config.yaml
model: "model that predicts nearness at each pixel"
image_size: 64
mlp_ratio: 6
positions: "learned"
Rows from block 13 of a small model that predicts nearness at each pixel, named by matrix and row number. Rows with one number belong to one neuron. Each number is 128 + 24 x the weight over its row's rms, rounded and kept within 0 to 255. All counts start at 0. After the name is the row's rms in percent of the matrix's.
Before each neuron's rows are labels from the 100 images, of 14848, where the neuron reaches its highest value: "strongest on" is what is common among them. Only what is clearly more common there than usual is listed. The data: rendered dice on a table.
# fc1: MLP up (model.blocks.13.mlp.fc1.weight, 768x128), inputs 0-63
# fc2: MLP down (model.blocks.13.mlp.fc2.weight, 128x768, transposed), outputs 0-63

strongest on: green die
fc1.523 056 [101 135 124 111 139 102 132 118 123 126 106  85 174 119 146 102 116 142 146 123 119 123  94 131 114 118  96 115 100 142 100 127 130 144 131 134 127 145 134 161 165 156 181 148 123 175 133 166 169 127  95 134  90 118 150 126 149 114 111 140 121  97 170 104]
fc2.523 072 [134  86 140 169  97 170 125 105 135 139 153 171 106 133 143  98 101 123 125 137 132  67  84 119 152 152 134 161 109 113 131 134 104 103 113 135 123 119 130 140 136 170 108 155 120 112 127  98  89 117 146 126 167 132 101 103 116 105 118 131 127 130 136 117]

strongest on: dice: three; teal die
fc1.207 114 [ 95 151 119 107 156 138 165 131 172 129 123 111 149  97 156  97 132 133 172 106 107 104 164 137 137 160 109 111 133 123 119 101 125 140 111 106 135 129 128 115 149 151  69 173 154 143 102 108 139 138 127 129 144 158  79  92  87 105 102 102 157 125 130 108]
fc2.207 077 [118 101 128 135 136 114  89 108  96 133 123 117 130 177 122 112 109 151 111 113 145  84 112 142 149 122 159 102 155  83 132 155 122 104 121 159 101  92 138 130 116 136 149 138 170 130 130  83 110 116 174 129 150 113 159 115 115 141 114 115 186 163 128 144]

strongest on: teal die
fc1.194 123 [127 140 117 109 142 124 140 125 149 122 140 141 124 132 132 111 169 124 130 130 155 181 173 145 126 161 108 107 122 127 117  81 122  92  91 106 124 103 108  77 128 116 115 166 127  98 122 149 128 159  93 148  73 112 115 127 114 101  99 110 171 142 136 156]
fc2.194 104 [153 133 136 129 128 126  87 121 138 132 113 128 176 131 126  58 129 117 116 104 138 135 117 163 151 108 120 168 129  99 116 170  99 181 122 160 142 105  71 168 130 111 123 121 146  85 130 140 177 119 156  98 141 166 128 112 110  91 116 137 146 184 141 133]

strongest on: teal die
fc1.310 059 [148 138  80 173 121 101 146 139 103 131 145 124 147 154 116 109 152 123 176 155 150 120 158 164 107 146 173 150 131 120 167 144 109  97  96 153 102 142 129 115 126 146 174 165 111 102 106 117 142 112 119 133 151  88 144  98 118 137 110 136 159 119  99 162]
fc2.310 059 [115 127 114 126 128 125 174 143 157 109  86 127 145 160 172 111 138 155  98 113  99 134 150 162 108 129 115 148 144 118 140 129 167 127 154 114 161 107  76 152 107 141 143 143 142 132 141 135 113 180 153  98  87 148 116 110 123 143  67 148 119  98 123 111]

strongest on: brown die
fc1.615 057 [ 83 147 121 169 133  88 156 163  94 121  94 124 154 112 108 107 161  99 113 111 167  88 116 155 143  98 164 149 113 120 157 112 149 130 104  99 118 170 117 150 113 142 142 123 154 156 142  92 111  85 158 153 158 137 135 160 144 168 165 157 122 113 154 141]
fc2.615 076 [136 140 128 127  96 129 110 153 163 119 106 155 103 133 117 113 119 157 167 149 111 127 116 131 116 132 128 167 143 135 159 104 127  98 115  91 102  99 126 124 162 144 102 163 104 151 111 108  89 147 118  90 126 145 121 145 128 153 118 152 122 139 126 103]

strongest on: green die
fc1.265 055 [101 139 147 154  87 145 132 140  99  95 147 175 141 117 102  99 132 119 167 127 117 118 124  77 141  93 118 156 104  88  96  89  95 129 182 136 125 129 112 173 173 122 160 136 134 143 120 108 140 117 136  97  95 138 113 128 141  82 148 175 126 129  78 163]
fc2.265 069 [141 166 120 164 131 143 142 110 182 123  96  88 120 154 178 145 118 162 128 144 138 144 140 159 123 125  97 107 116 125 113 158 159 119 124  99 128 117 132 125 117 112 130 107 125 133 136 157 120  86  94 165 130 163 118 127 102 136 137 129 124  89 125 114]

strongest on: red die
fc1.47 052 [108 144 136 120 161 127 140 114 146  98 113 162 151 112  94 152 144 109 141 158 134 153 115 117 118 113 168 141 111 145  86 122 171 148 161 174 111 134 134 142 174 160  81  86 157 132 135 142 122  85 126 172 141 150 131 158 158  82 106  93 131 139 130 176]
fc2.47 055 [109 133 116 100 134 128 148 157 126 154 204 137 111 101 121 136 131 132 115 149 114 121 139 128 122 129  95  90  97  95 102 141  93 145 135 123 114 139 147 137 105  98 142 153 119 103 104 161 159 150 103 137 117  91  92 105 127 153 135 149 184 131 158  89]

strongest on: blue die
fc1.17 092 [154 122 149 125  84  99 135 150 133 164 124 147  84 135 178 119 117 128 141 113 120 120 110  73 153 114 144  98 140 153  88  99 139 136  95 147  98 105 124 153 119 119 138 179 124  97 153  88 149 140 160 137  97 133 113 148  77 158  98 101 153 147 145 125]
fc2.17 090 [129  97  68 111 119 109 135 131 126 145  86  90 144 112 102 143 160 132  99 101 159 123 147 207 125 109 128 116 120 128  95 155 172 130 123 136 161 124 141 141 147 134 133 146 137 109 121 156 102 149 103  99 123 168 167 147 141 143 128 114 162 132 120 142]

strongest on: teal die
fc1.738 067 [136 151 121 153 144 112 144 155 164 164 100 158 133 128 145 101 115 115 168 159 137 106 158 109 114 157 138 152 112 182 140 110 161 155  97 137 107 158 149 151 139 120 143 137 127  99 147  99 152 149 114 147 128 158  89 110 131 135 137 132 158 134 179 164]
fc2.738 120 [122 144 131 160 119 146 126 149 114 143  93 109 130 143 149 129 161 151 160 150 124 168 154 155 133 127 124 143 124 139 147 118  95 143 129 143 144  87  69 126 156 127 130 101 124 143 118 124 119 178 111 105 113 124 123 129 103  96 128 148  63 116 120 119]

strongest on: yellow die
fc1.240 062 [104 114  98 136 111 146 116 134 108  97 136 148 162 169 158 115 114 155 125 171 151 144  97 146 121  96 105 100 120 169  99 141 131 137 162  95  88 130 136 126 154  96 127 101 103 139 124 110 108 146  84 125 163 121 116 100  96 145  99 137 163 139 127 155]
fc2.240 100 [136 126 172 114 130 112 145 117  99 114 174 150 128 120 170  84  99 126 143 110 115  77  71  98 143 147 142 153  85 108 108 142  81 124 123 156 129 141 140 106 111 153 138 100 101 131 137 125 138  99 202 143 112 136  86  93 110  74 115 126 173 143 119 136]

strongest on: blue die
fc1.147 062 [152 153 129 134  91 156 131  97 137 115  91 126 158  88 154 113 142 100 139 159  94 149 157 143  96 114 156 163 138 123 158  86 131 141 156 113 151 166 162 119 127 178 125 121 157 101 131 116 158 121 164  99 118  98 111 119  87 159 133 101 118 127 127 107]
fc2.147 061 [146 100 136 143 156 108 124 140 118 141 119 115 110 156 146 145 103 110 153 130 147  78  95 116 183 148 115 115 129 122 118 146 175 120 124 146 121 117 172 172 107 110 103 154 111 158 129  96  96 148 136 188 147 161 103 124 155  81 128 151 158 161  79 147]

strongest on: white die
fc1.20 064 [ 89 144 150 109 100 174 155  98 110 147 139 165 130 163 145 158 109 121 113  89 118  93 152 160 102 141 141 117 131 155 134 143 104 101  92  83 140 197 153 123 106 113 133 138 112 157  99 159 116 106 129  99 166 102 130 129 106 138 125 159 162 115  88 113]
fc2.20 038 [145 110 128 118 163 102 130 153 159 150  98 112 119 115 155 135 149  85 148 111 149 135 149 167 114  92 109 142 147 135 163 124 133 142  92 163 104  65  98  89 113 120 132 113 135 123 162  78 152 123 108 159 118 132 142 111 163 165 136 132  43 139 124 139]

strongest on: brown die
fc1.142 056 [116 122  99 158  95 100 126  96 157 141  93 133 128  83 167 119 104 115 153 102  83 120 143 106 145 126 102 119 137 164 101 104 148  94 109  88 115 153 105 167 127 134 108 160 137 150 134 138 162 121  93 124 105 131 161 150 109 121 161 133 163 122 136  90]
fc2.142 062 [157 134 166 153 134 125 154 121 115 129 174 170  92 143 144 132 107 129 146 138 176  85 142 114 123 164 159 149 122  87 137 139 102  95 138 176 124 145 134 129  95 122 108  98 119 117 137 138  94 114 195 107 115 113 125 118 139 111 101 149 112 131 114 122]

strongest on: white die; teal die
fc1.740 066 [136 116 126 120 132 112 151 105 177 129 117 114 139 155 163 130 129 155 153 112 151 159 123 145 118 195 142 128 107 159 105 140 165 159  87 167 118 151 127 152 152 136 100 128 105 133 151 120 140 147 111 120 119 106 120 152 126 143 117 148 122 105 148 115]
fc2.740 080 [107 142 145 145 126 115  71 134 103 144 120 152 139 118 122 115  92 110  96 126  73 118 124 112 135 114 119 135 162  80 140 159 105 146 152  83 133 110 123 128  93 115 157 127 105 126 108 124 131 133 120 139 144 154 145 113 102 119 153 142 164 168 122 120]

strongest on: teal die
fc1.526 062 [140 148 127 104  87 118 150 131 140 138 136 112 121 100 137 123 126 125 184 115 157 113 138 112 107 184 164 130 125 150 101 117 140  93 112 142 105 137 124 129 111 164 136 117 100  90 120 100 102 151 109 101 126  88 111 105 121  93 158 143 142 106 107 187]
fc2.526 056 [150 152 105 151 129 147 120 108 119 171  91 129 138 121 155 103 126 125 119 141 115 155 148 124 128  74  87 158 111 104 123 142 148 116 144 105 147  69 116 168 123 146 137 128 119 146 146 165 138 123 129 118  77 188 132 127 108 150 144  97 121 129  99  89]

strongest on: blue die
fc1.318 048 [175 136 131  94 106  94  96 163 154 120 105 136 173 148 138 126 165 131 139 125 159 152 149 148 122 139 138 140 159  81  91 140  90 138 113 148 149 167 165 135 150 112 122 133 101 116 152 121 150 109 112 135  92 100 116 123  85 141 155 105 152 153 107 182]
fc2.318 043 [118 138 141 164 162 156 117  94 111 175 154 140 103 128 166  73 115  70 136 152 122 128 125 140 164 107  95 104 120 104 120 126 162 118 143 129 165 101 114 156 139 125 149 136 117 137 133  66 122 104 136 146 135 124 142 110  83  82 116 169 124 100 116 140]

strongest on: blue die
fc1.205 063 [148 127 101 117 112 109 190 134 141  95 156 135 163 114 167  90 114 126 142 133 138  92  83 100 123 177 130 164 125 145  75  86 114 131 134 183 125  89 125 160 154 143  98  85 105  97 161 112  98 131 109 124 116 111 152 123 123 115 146 124 132 122 134 136]
fc2.205 063 [ 77 107 137 155 135 145  97 120 158 149 105 108 140 128 117 124 100 140  77 132  98 140 159 138 158 106 123 117 128  78 117 156 141 130 134  89 138 100 158 148 113 115 140 101 112 110 135 146 160 117 112 129 134 172 131 138 120 115 131 112 205 158 137 127]

strongest on: white die
fc1.235 058 [149 120 136 101 123 157 149 123 156 168 168 156 134 124 116 117 124  88  88 102 120 129 143  93 100 126 162 150 111 110 104  85 118  93  93 101 132 127  98 105 159 163 100 141 127 154 112 141 131 120 140 135 170 136 147 106  99 124 157 152 139 171 157 105]
fc2.235 046 [122 125 149 125 140 125 102 110 161 113 118  88 106 114  74 179 123 114 130 125 124 110 116 136 170 146 102  95 138 153 139 129 162 108 156 159 132 147 180 127 109 127 153  95 124 127 146 148  88 159 112 143 119 143 118 140 131 165 123 106 150 104 102 131]

strongest on: red die
fc1.172 056 [150 163 108  94 143 129 138 105  93 158 157 126 149 166 107 155 144 102 153 120 100 168 149 107 120 105 139 110  93 137  84 128  99  89 112 161 132 108 133 103 107 128 125 150 154  95 146 150 142  94 123 117 106 147 101 142 153 115 162  93 157 124 150 119]
fc2.172 080 [126 118 114 106 107 112 151 133 147 148 146 111 110 100 140 156 142 118  69 122 151 111 144  87 170 117 115 106 102  98  98 121 144 113 157 143 110 177 156 169 106 123 146 126 111 120  78 109 131 131  93 154 146 143 146 126 107 129 179 127 139 115 165 154]

strongest on: white die
fc1.191 066 [118 153 102 148 132  94 168 146  91 106 146 101 141  91 136 153 130 148 115 145 156 115 151 114 147 139 102  97  75 150  76 144 121 136 156 108 159 107 140 148 166 160 139  89 111 102  88  92 174 126 115 147 159 150 163 121 119 100 113 179  95 115 114 162]
fc2.191 083 [150 159 143 106 115 135 140 135 162 129 131 104 159  99 105 132 145 160 115 130 104 152 131 105 120 131 117  91 106  81 102 128 160 139 162 135  92 134 160 109 117 129 122 146 156 163 140 150 134 113 114 136 106 130 113 117  78 127 136  86 156 111  97 131]

strongest on: black die
fc1.478 066 [ 95 134 153  97  99 141 149 126  91  92 152 112 151 113  99  93  94 136 135 158 104 119 143 135 130 133 123 111 129 101  95 157 129  96 137 128 152 108 145 146 134 120 144 118 147 121 125 104 110 144 105 107 123 155 102  80 113 163 145 111  72 153 162  93]
fc2.478 081 [105 126 153 100 113 136 157 142 128 125 125 136 103 140 137 158 112 108 119 123 122  78 147 122 116 161 150 146 105 141 119 131 113 123 169 135 138 172 172 134 128 145 123 157 136 177 125  97 100 104 143 129 141 118 137 124 163 114 133 129 149 117 109 141]

strongest on: yellow die; white die
fc1.92 057 [139  89 121 148 100 136 123 132 138 158 164 106 109 124 157 104 148  86 112 116  74 113  93 109 158 148 151 134 149 169  73 124  91 117 146 101 125 155 121 135 170  91  95 129 138 134 154 154 114 163 136 119 154 130  75  82 140 128  95 142 138 131 158 137]
fc2.92 055 [135 100 102 132 112 139 146 141  94 130 126 133  84  93 121 162 110 131 103 110 152  72 108 128 124 134 164 123 109 147 152 148 146 136 122  99 108 161 170 165  93 154 172  98  91  94  89 131 135 108 114 184 107 131 148 142 133 147 148 115 172 137 125 149]

strongest on: orange die
fc1.120 108 [ 86 143 118 140 152 155 163  94 117 102 118 133 122 161 121 126 144 110 145 166 164 135 100 198 118 131 154 160 117  96 148 150 110 104 105 115 101  98 142 109 143 148 100 131 117 166 163 142 125 129 126 153 147 122 169 102 123 128 132 119 142 129 174 131]
fc2.120 088 [117 142 181  83 125 125 128 151 139 106 154 148 113 130 135 123 103 150 114  96 119 116 133 106 137 147 110 162 122 133 127 124 130 159 156 113 144 135 121  96 127 136 150  80 138 162 102 118 117 145 169 138 141 123 114 134 149 128 106 162 142 165 127 103]

strongest on: green die
fc1.718 102 [127 118  97 107 153 127 119 107 115 100 164 131 180 118 126  89 116 154 124 148 120 116 126 116 117 165  88 155 136  84 112  96 103 100 139 142 142 153 107 168 151 141 113  99 114 115 104 132 170 166 131 138 130 185 127 111 133 144 118 143 159 110 129 133]
fc2.718 121 [ 79 107 149 158 136 118 106  75  81 122 143 125 133 132 128 105 129 131 124 136 115  75 146 142 117  96 118 120 136 142 137 141  86 148  98  99 131 147 165 119 126 151 132 111 112 140 150 155 127 107 159 116 186 160  88 102 112 118 137 108 155 182 145 109]

strongest on: yellow die; white die
fc1.144 269 [127 139 111 117 110 125 131 135 144 180 118 147 128 127 119 117 117 136 134 157 101 107 116 103 129 102 130 127 123 159  82 151  87 133 132  94 141 116 167 121 145 189 203 158 145  94 120 109  87  94 132 107 123 110 102 136  98 135 142 133 120 127 148 136]
fc2.144 251 [129 114 110 106 141 136 156 133 146 143 142 119 141 111  96 107 106  91 103  95 128 138  91 129 132 115  99 121 163 140 109 141 116 123 157 155 110 136 145 133 111 162 159 157 122 152 122 109 160  71  97 113 127 117 136 153 120 104 122 103 148 141 138 167]

strongest on: white die
fc1.468 057 [157 113 126 115 158  99 123 151 119 100 145 164 147  85 167  96 161 117 154 139 136 136 127 133 153 158 137 100 101 118  74 141 110 124 156 161 138  85 113 121 157 163 120 109 151 173 138 143 121 134 129 114 161 122 149 153 121 106 127 169 169 122 101 125]
fc2.468 037 [102 130 128 169  99 179 172 120 158 125 152 111  72 127 152 142 153 151  95 134 139  93 144 136 133 123 150 139  69 131 118 134 131 130 123  99 101 133 121 135 123 121 131 112  93  97 134 139 151 104 126 135 113 116 140 124 111 158 109  96 125  98 152 130]

strongest on: white die
fc1.752 059 [115 156 131 158  95 139 140 105  84 104 149 126 157 117  89 172 103 147 119 158 148 111  98  86 121 140 155 116 153 120 125 106 122 104 151 144 171 177 106 140 141 106 155 162 125 116 142 146 119 128 137  97  99 147 125 145 105  85 163 155 162 114 116 112]
fc2.752 069 [140 127 142 171 112 145 113 112 124 136 118 165 102 112 152  99 125 134 160 129 102  99 108 136 131 153 114 168 101 144 140 100 146  89 131 134 126 135 147 119 113 151 134 150 120 131 140 110 139  75 128 144 121 108 124 117  93 134 169 158 119  75 106 130]

strongest on: black die
fc1.9 065 [ 98 121 108 135 123 114  78 147 148 111 168 162 123 143 106 172 144  98 105 176 129 120 106 115 186 103 144 147 148 116  78 161 108  87 128 150 141 138 118  91 100 121 126 116 150 167  97 101 122 150 132 108 112 159 136 132 110  89 148 139 124 104 127 126]
fc2.9 075 [128 151 164  92 110 137 165 129 155 116 105 116  79 120 160 131 128 115 129 118 116 123 141 113 144 159 125 137  75 126 147  92 159 122 148 134 120 164 109 124 129 114 132 108  89 151 143 111 145  59 116 135 129 106 125 129  98 162 167 128 159  86 117 129]

strongest on: red die
fc1.137 059 [140 149 147 125  97 120 126 141 138 143 145 133 144  83 114 122 107 139 156  99  90 166 132 148 124  97 124 154 107 135 109  99 157 118 151  97 122 121  89 120 155 143 131 150 155 113 107 159 139 129 144 106  99 140 147 110  84 123 143 151 141 159 133 140]
fc2.137 058 [110 112  99 116 135 131 149  97 144 132 173 140 137 128  95 103  95 126 118 150 169  87  98 150 102 153 139 107 118 148 108 116 109 146 113 137 136 166 142 174 126 123  92 143 118  66 131 154  90 132 143 126 156 149 139 119 178 110 123  78 143 151 158 113]

strongest on: dice: three; black die; brown die
fc1.722 086 [135 111 118 170 149 141 118  89 175 173 124 129 170 135 140  97 121 163 130 119 116 116 157 103 141 150 135  90  99 182 125 120 117 140  96 140 171 157 162 136 151 133 122 102 135 166 154 131 139 140 161 112 122 141  83 140 110 110 111 158 159 124 161 171]
fc2.722 103 [139 128  92 134 124 119 108 151  97 125 140 130 155 116 117 134 167  93 143 139 113 182 125 145 118  92  98 106 146 155 144 114  84 168 139 164 119 110 118 148 113 119 163 137 146 112 138 153 166 180 124 158  90  88 131 141 133 112 101 107  68 128 123 137]

strongest on: green die
fc1.687 051 [ 92 130  87 140 158 118 154 158 136 145 157 139 157 165 110 135 122 151 141 148 121 135 123 112 137  80 113 139 118 119  75 138 112  93 166 108 116 129 114  94 122 133 124 149  90 114  96 100 157 121 157  96 152 137  97  91 144 121 136 158  93 117 137 134]
fc2.687 042 [105 147 118 130 143 152  83 118 164  72 122 129 107 130 117 130 126 142 172 157 147  69 130 125 110 148 128 106 116 142 159 113  91 132 134 119 101 171 143 104 123 134 134 110 135 188 116  88 113 102  69 158 127 104 148 153 117 139 159 136 120  99 116  87]

strongest on: dice: three; white die
fc1.624 055 [145 143 173 107 141 128 137 149 116 102 138 142 130  89 107  93 116 148 143 141 120 164 138 139  85 142 101 105 177 151 128  95 172 152 137 111 146 111 144 141 154 175 143 105 124 129  86 121 129 140 137 139 168 168 151 117 119 111 114 139 119 147 171 111]
fc2.624 061 [131 152 168 191 135 129 117  92 114 138 133 114 163 158 130  92  83 147 138 146 113 142 117 130 153 101 114 126  81  78 108 142  87 132 178 148 116 128 137  99  91 111 121 138 148 147 159 144 165 102 161 124 134 161 122  70 102 110 159  97 179 164 124 121]

strongest on: white die
fc1.592 057 [147 103 151 118 109 145 163 110 117 117 157 161 150  79 119  67 111 107 109 137 170 165 150 104  99 138 123 121  86  83 110  88 110 129 143 114 112 110 126 161 120 139 147 157 170 114 136 120 108 147 122 148 187 134  98 140  88 158 156 142 134 155 150 125]
fc2.592 047 [ 76 139  80 151 131 110 131 151 135 117  78 129 105 128 100 189  95 139 136 131  85 127 124 182 132 113  82 124 138 157 130 158 132 133 148 129 110 183 164 106 146 154 133 118 102 128 109 186 106 137 111 120 120 139 145 139 124 109 133 142 143  88 106 120]

strongest on: dice: three; white die
fc1.409 065 [104 151 102 152 105 118 102 113 133 151 142 102 156 120 158 164  96 152 132 137 141 111  85 128 143 143 161 111 105 149 105 137 130 143 163 116 144  92 148 142 134 132 123  92 127 166 121 102 136  98  99 135 156 105 126 103 144 112 133 141 171 144 154 136]
fc2.409 063 [170 147 163 146 127 149 139 142 133 150 116 155 157 113 144 105 167 168 150 129 120 139 123  92 127 107  95 115  96 114 126 116 172 131 163 172 135 104 119 146 120  96 117 128 134 145 130 159 153 134 124 135  98 130 123 131 116 122  86  95  77 103  58 147]

strongest on: black die
fc1.670 097 [ 91 121 104 128 148 113 124 142 153  91 106 145 155 100 121 127 134 122  97 119 143  97 124 170 136 162 108 121 137 137 163 108 134 178 118 110 115 155 104 127 168 133 115 125 193 159 101  96 137 111 134 125 151 138 134 132 118 135 150 103  59 139 112 101]
fc2.670 082 [112 102 138 122 140 150 123 135 119 122 125 139 117 124  73 147  99 146 173 135 103  89 106 131 129 123 145 106 126 131 145 149 140 136 118  99 117 140 144 129 141 163 134 136 106 103 138 122 106 144 159 170 211 118 105 134 157 120 139 120 154 131 152 109]

strongest on: yellow die
fc1.38 057 [110 131 134 144 140 144 127  92 131 102 109 123 111 102 110 129  92 108 134 175 171 118 119  95 109  73 152 117  85 100 121 128  75  81 177 110 153 133 114 115 140  84 125 121 123 139 160 116 109 143  97 131 173 114 134  91  89 118 127 150 109 115  89 142]
fc2.38 059 [103 134 158 105 114 165 171 164 164 126 153 171 127 116 147 146 104 150  86 108 144 106  76 119 109 162  73 171 106 155 142 110 140 140  97  76 105 137 126 131 160 171 120 106 105 125 124 116 134 115 190 136 100 118 106 113 160 130 121 115 135 137  99 107]

strongest on: yellow die
fc1.567 066 [103 137 116 106 118 108 152 102  95 108 159 115 110 152 138 160 152 156 141 159  90 139 103 152 158 154 154 103 101 140 127 128  86 114 117 110 122 119 164  87 163 126 154 129 149 162 124  94 158 146 159 174 132 137 100  89 125 145  97 157 165 100 116 154]
fc2.567 072 [153 118 110 138 137 125 130 142 125 161 172 107 124  75  99 134 124 156 103  92 137 142 140 132 128 115 147 100 102 107  84 131 123 127 108 113 121 161 130 106 117 129 151 114 121 127  98 136 115  89 104 120 133 136 163 135 116 134 122  95 198 130 175 149]

strongest on: orange die; yellow die
fc1.18 069 [ 94 176 106 125 142 116 129 124 159 122 119 117 146 111 103 155 116 168 134 127 149 159 111 146 127  75 152 133 148  92 132 109 102 117 175  92 139 139 128 101 142 107 131 139 136 181 114 148 118 134  87 162 113 106 102 120 122 125 121 144 155 111 138 136]
fc2.18 110 [147 141 152 121 114 138 137 132 109 106 185 171 128 149 129  98 122 138 157 125 153 103  74 128 141 165 130 153 122 180 108 135 107 108 109 138 121 133 126 119 118 119 130 119  92 126 155 120 116 104 161 117 136 101 134 124 132 133 102 145 129  94 136 111]

strongest on: dice: three
fc1.68 090 [ 88 165 132 163 144 134 137  73 131 108 163 115 153 128  96 125 125 155 110 161 133 109 120 144  99 164 136 131 147 120 106  83 108 118 160 106 181 121 136 107 134 172 128 106 131 119 113  89 141 132 118 144 169 135 122 122  91 124 128 108  99 158 164 142]
fc2.68 087 [127 102 156 116 127 111 110 132 113  98 123 138 135 130 115 166 132 123 111 114  77 130 160  96 158 123 183 136 167 117 106 140 132 130 133 124 122 140 137 131 120 105 138 141 137 155 121 119 117 128 111 138 114 102 142 141 196 126 127  97 215 143 129 172]

strongest on: black die
fc1.297 062 [109 170 105 111 115 123 104 174 129 151 136 126 157 155 134 127  99 143 130 156 142 104 153 170 140  92 138 147 138 125 137 167  96  96 104 165  99 173 131  75  99  95 127 110 145 104 106  98  86  96 136 112 105 130 139 161 151 110 138 157 119 130 121 125]
fc2.297 070 [120 123 139  98 115 130 154 151 180 107 124 142 125 138 187 106 126 104 139 125 140  97  95 123 121 137 116 160 104 149 130 135 143 118 127 105 132 132 107 154 139 132 128 151 107 135 154  77 145 143 125  92 146 134 126 149 117 149 126 146 123 120 128 101]

strongest on: black die
fc1.176 063 [118 141 143 144 153 157  91 169 108 111 164 151 159 126 127 122 127 161  92 130 169  85 101 150 118  95 106 140 124 130 110 160 132 107 161 120 123 162 149 111 156 144  92 141 130 152 124 112 120 123 100 141 105 153  79  98 161 106 150 156 173 101  95 130]
fc2.176 054 [119 121 103 125  83 151 106 137 134 155 131 135  96 101 153 128 105 108 164 121 131  99 135 136 110 160 126 151 111 144 143 117 113 139  99 139  99 142 137 135 136 149 109 115 108 145 119  77 150 104 129 111 152 116 142 135 114 149 147 157  77  86 139 122]

strongest on: green die
fc1.313 058 [116 131 110 145 123 176 151 106 159 101 142 144 118 102 132 146 102 156 164  83 104 116 123 107 161  85  98 113 106 112 105 119 128 144 162  96 104 165 141 137 144 109 156 118 160 103 127 154 116 128  75 134  99 130 151 143 115  90 153 142 138 144 115 124]
fc2.313 065 [147 158 155 138 123 120 138 129 145 128 131 108 133 140 178 174 138 140  99 138 135 169 141  98 101 149  83 130 119 135 131 142 131 150 143 162 136 129 115 145 107 119 109 107 143 144 130 136 142 124 126 116 141 114 106 120 113 144 115 122  50  60 115 123]

strongest on: red die
fc1.723 068 [133 132 113 141 181 115 140 125 146 113 116 143 180 136  89 154 104 117 140 101 137 142 130 127  90 163 113 157 154 114  69 155 133  89 119 104 187 166 107 136 153 135 110  94 161 143 137 172 158 158 152 145 141 108 125 149 146 126 102 109 150 123 147 110]
fc2.723 080 [114 107 124 103 105 143 114 118 106 143 129 169 107 112 129 102 118  98 113 146 112  64 136 120 128 107 142  97 139 104  90 143 131 140 148 136  90 136 135 138  92 139 127 165 116 125 103  99 123 108 117 130 127  98 148 133 155 157 117 125 196 206 134 141]

strongest on: brown die
fc1.110 048 [122  93  96 169  70 129 113 166 110  87  79 105 135 100  95 138 168 111 128 163 159 153 129 159 121  98 135 150  86 120 112  93 116 143 135 139 116 114 110 120 118 147 119 123 120  99 144 120 118 134 132 158 109 129 117 130 152  75 109 106 122 102 105 160]
fc2.110 042 [137 151 108  79 123 140 195 135 136 120 140 159 121 125 188 111 113 143 108 135 112 116  97 149 112 153  84 118 123 102 121 114 161 146 122 119 133 115 108 166 147 135 107 103  70 134  89 152 158 127 154 147 120 127  93 125 139 103 123 142 132  94 138  84]

strongest on: brown die
fc1.483 051 [156 160 147 167  85 123 155 134 139  96 134 141 122 127 167  89 165 106  98 157 129 142 133 143 128 110 108 112 121 147 106 101 125 104 112 107 156 116 168  87  91 127 137 151 104 173 175  95 127 117  99 142 119 124 153 175 148 144  87  99 134 106 147 162]
fc2.483 050 [115 123  67  81 128 114 159 115 125 148 106 133 128 112 136 126 126 150 131 123 146 130 130 143 123 113 151 135  97  91 135 132 129 151 140 159 133 149 131 135 138 109 155 144 124 106  54 115 127 129 118 106  93 107 135 142 112 114 117 148 108 118 144 113]

strongest on: red die; dice: three
fc1.438 061 [158 123 128 108 144 128 130 142  91 135 132 136 116  86 130 145 112 129 148 147  98 177 147  95 147 136 132 143 124  97 112 109 129 119 172 102 123 115 100 147 114 118 149 170 150 114 147 136 165 189 112 105 132 132 131 166 111  87 102 148 115 137 106 156]
fc2.438 061 [116 147 102 116 137 115 150 130 153 146 162  83 161 146  99 119 119 132  91 130 142 161 141 162  89  93  85  90 144 117 108 113 155 150 136 138 123 154 139 104 140 138 124 156 174 116 118 191 109 123 130 102 132 157 114  91 125 123 126 111 129 133 138 111]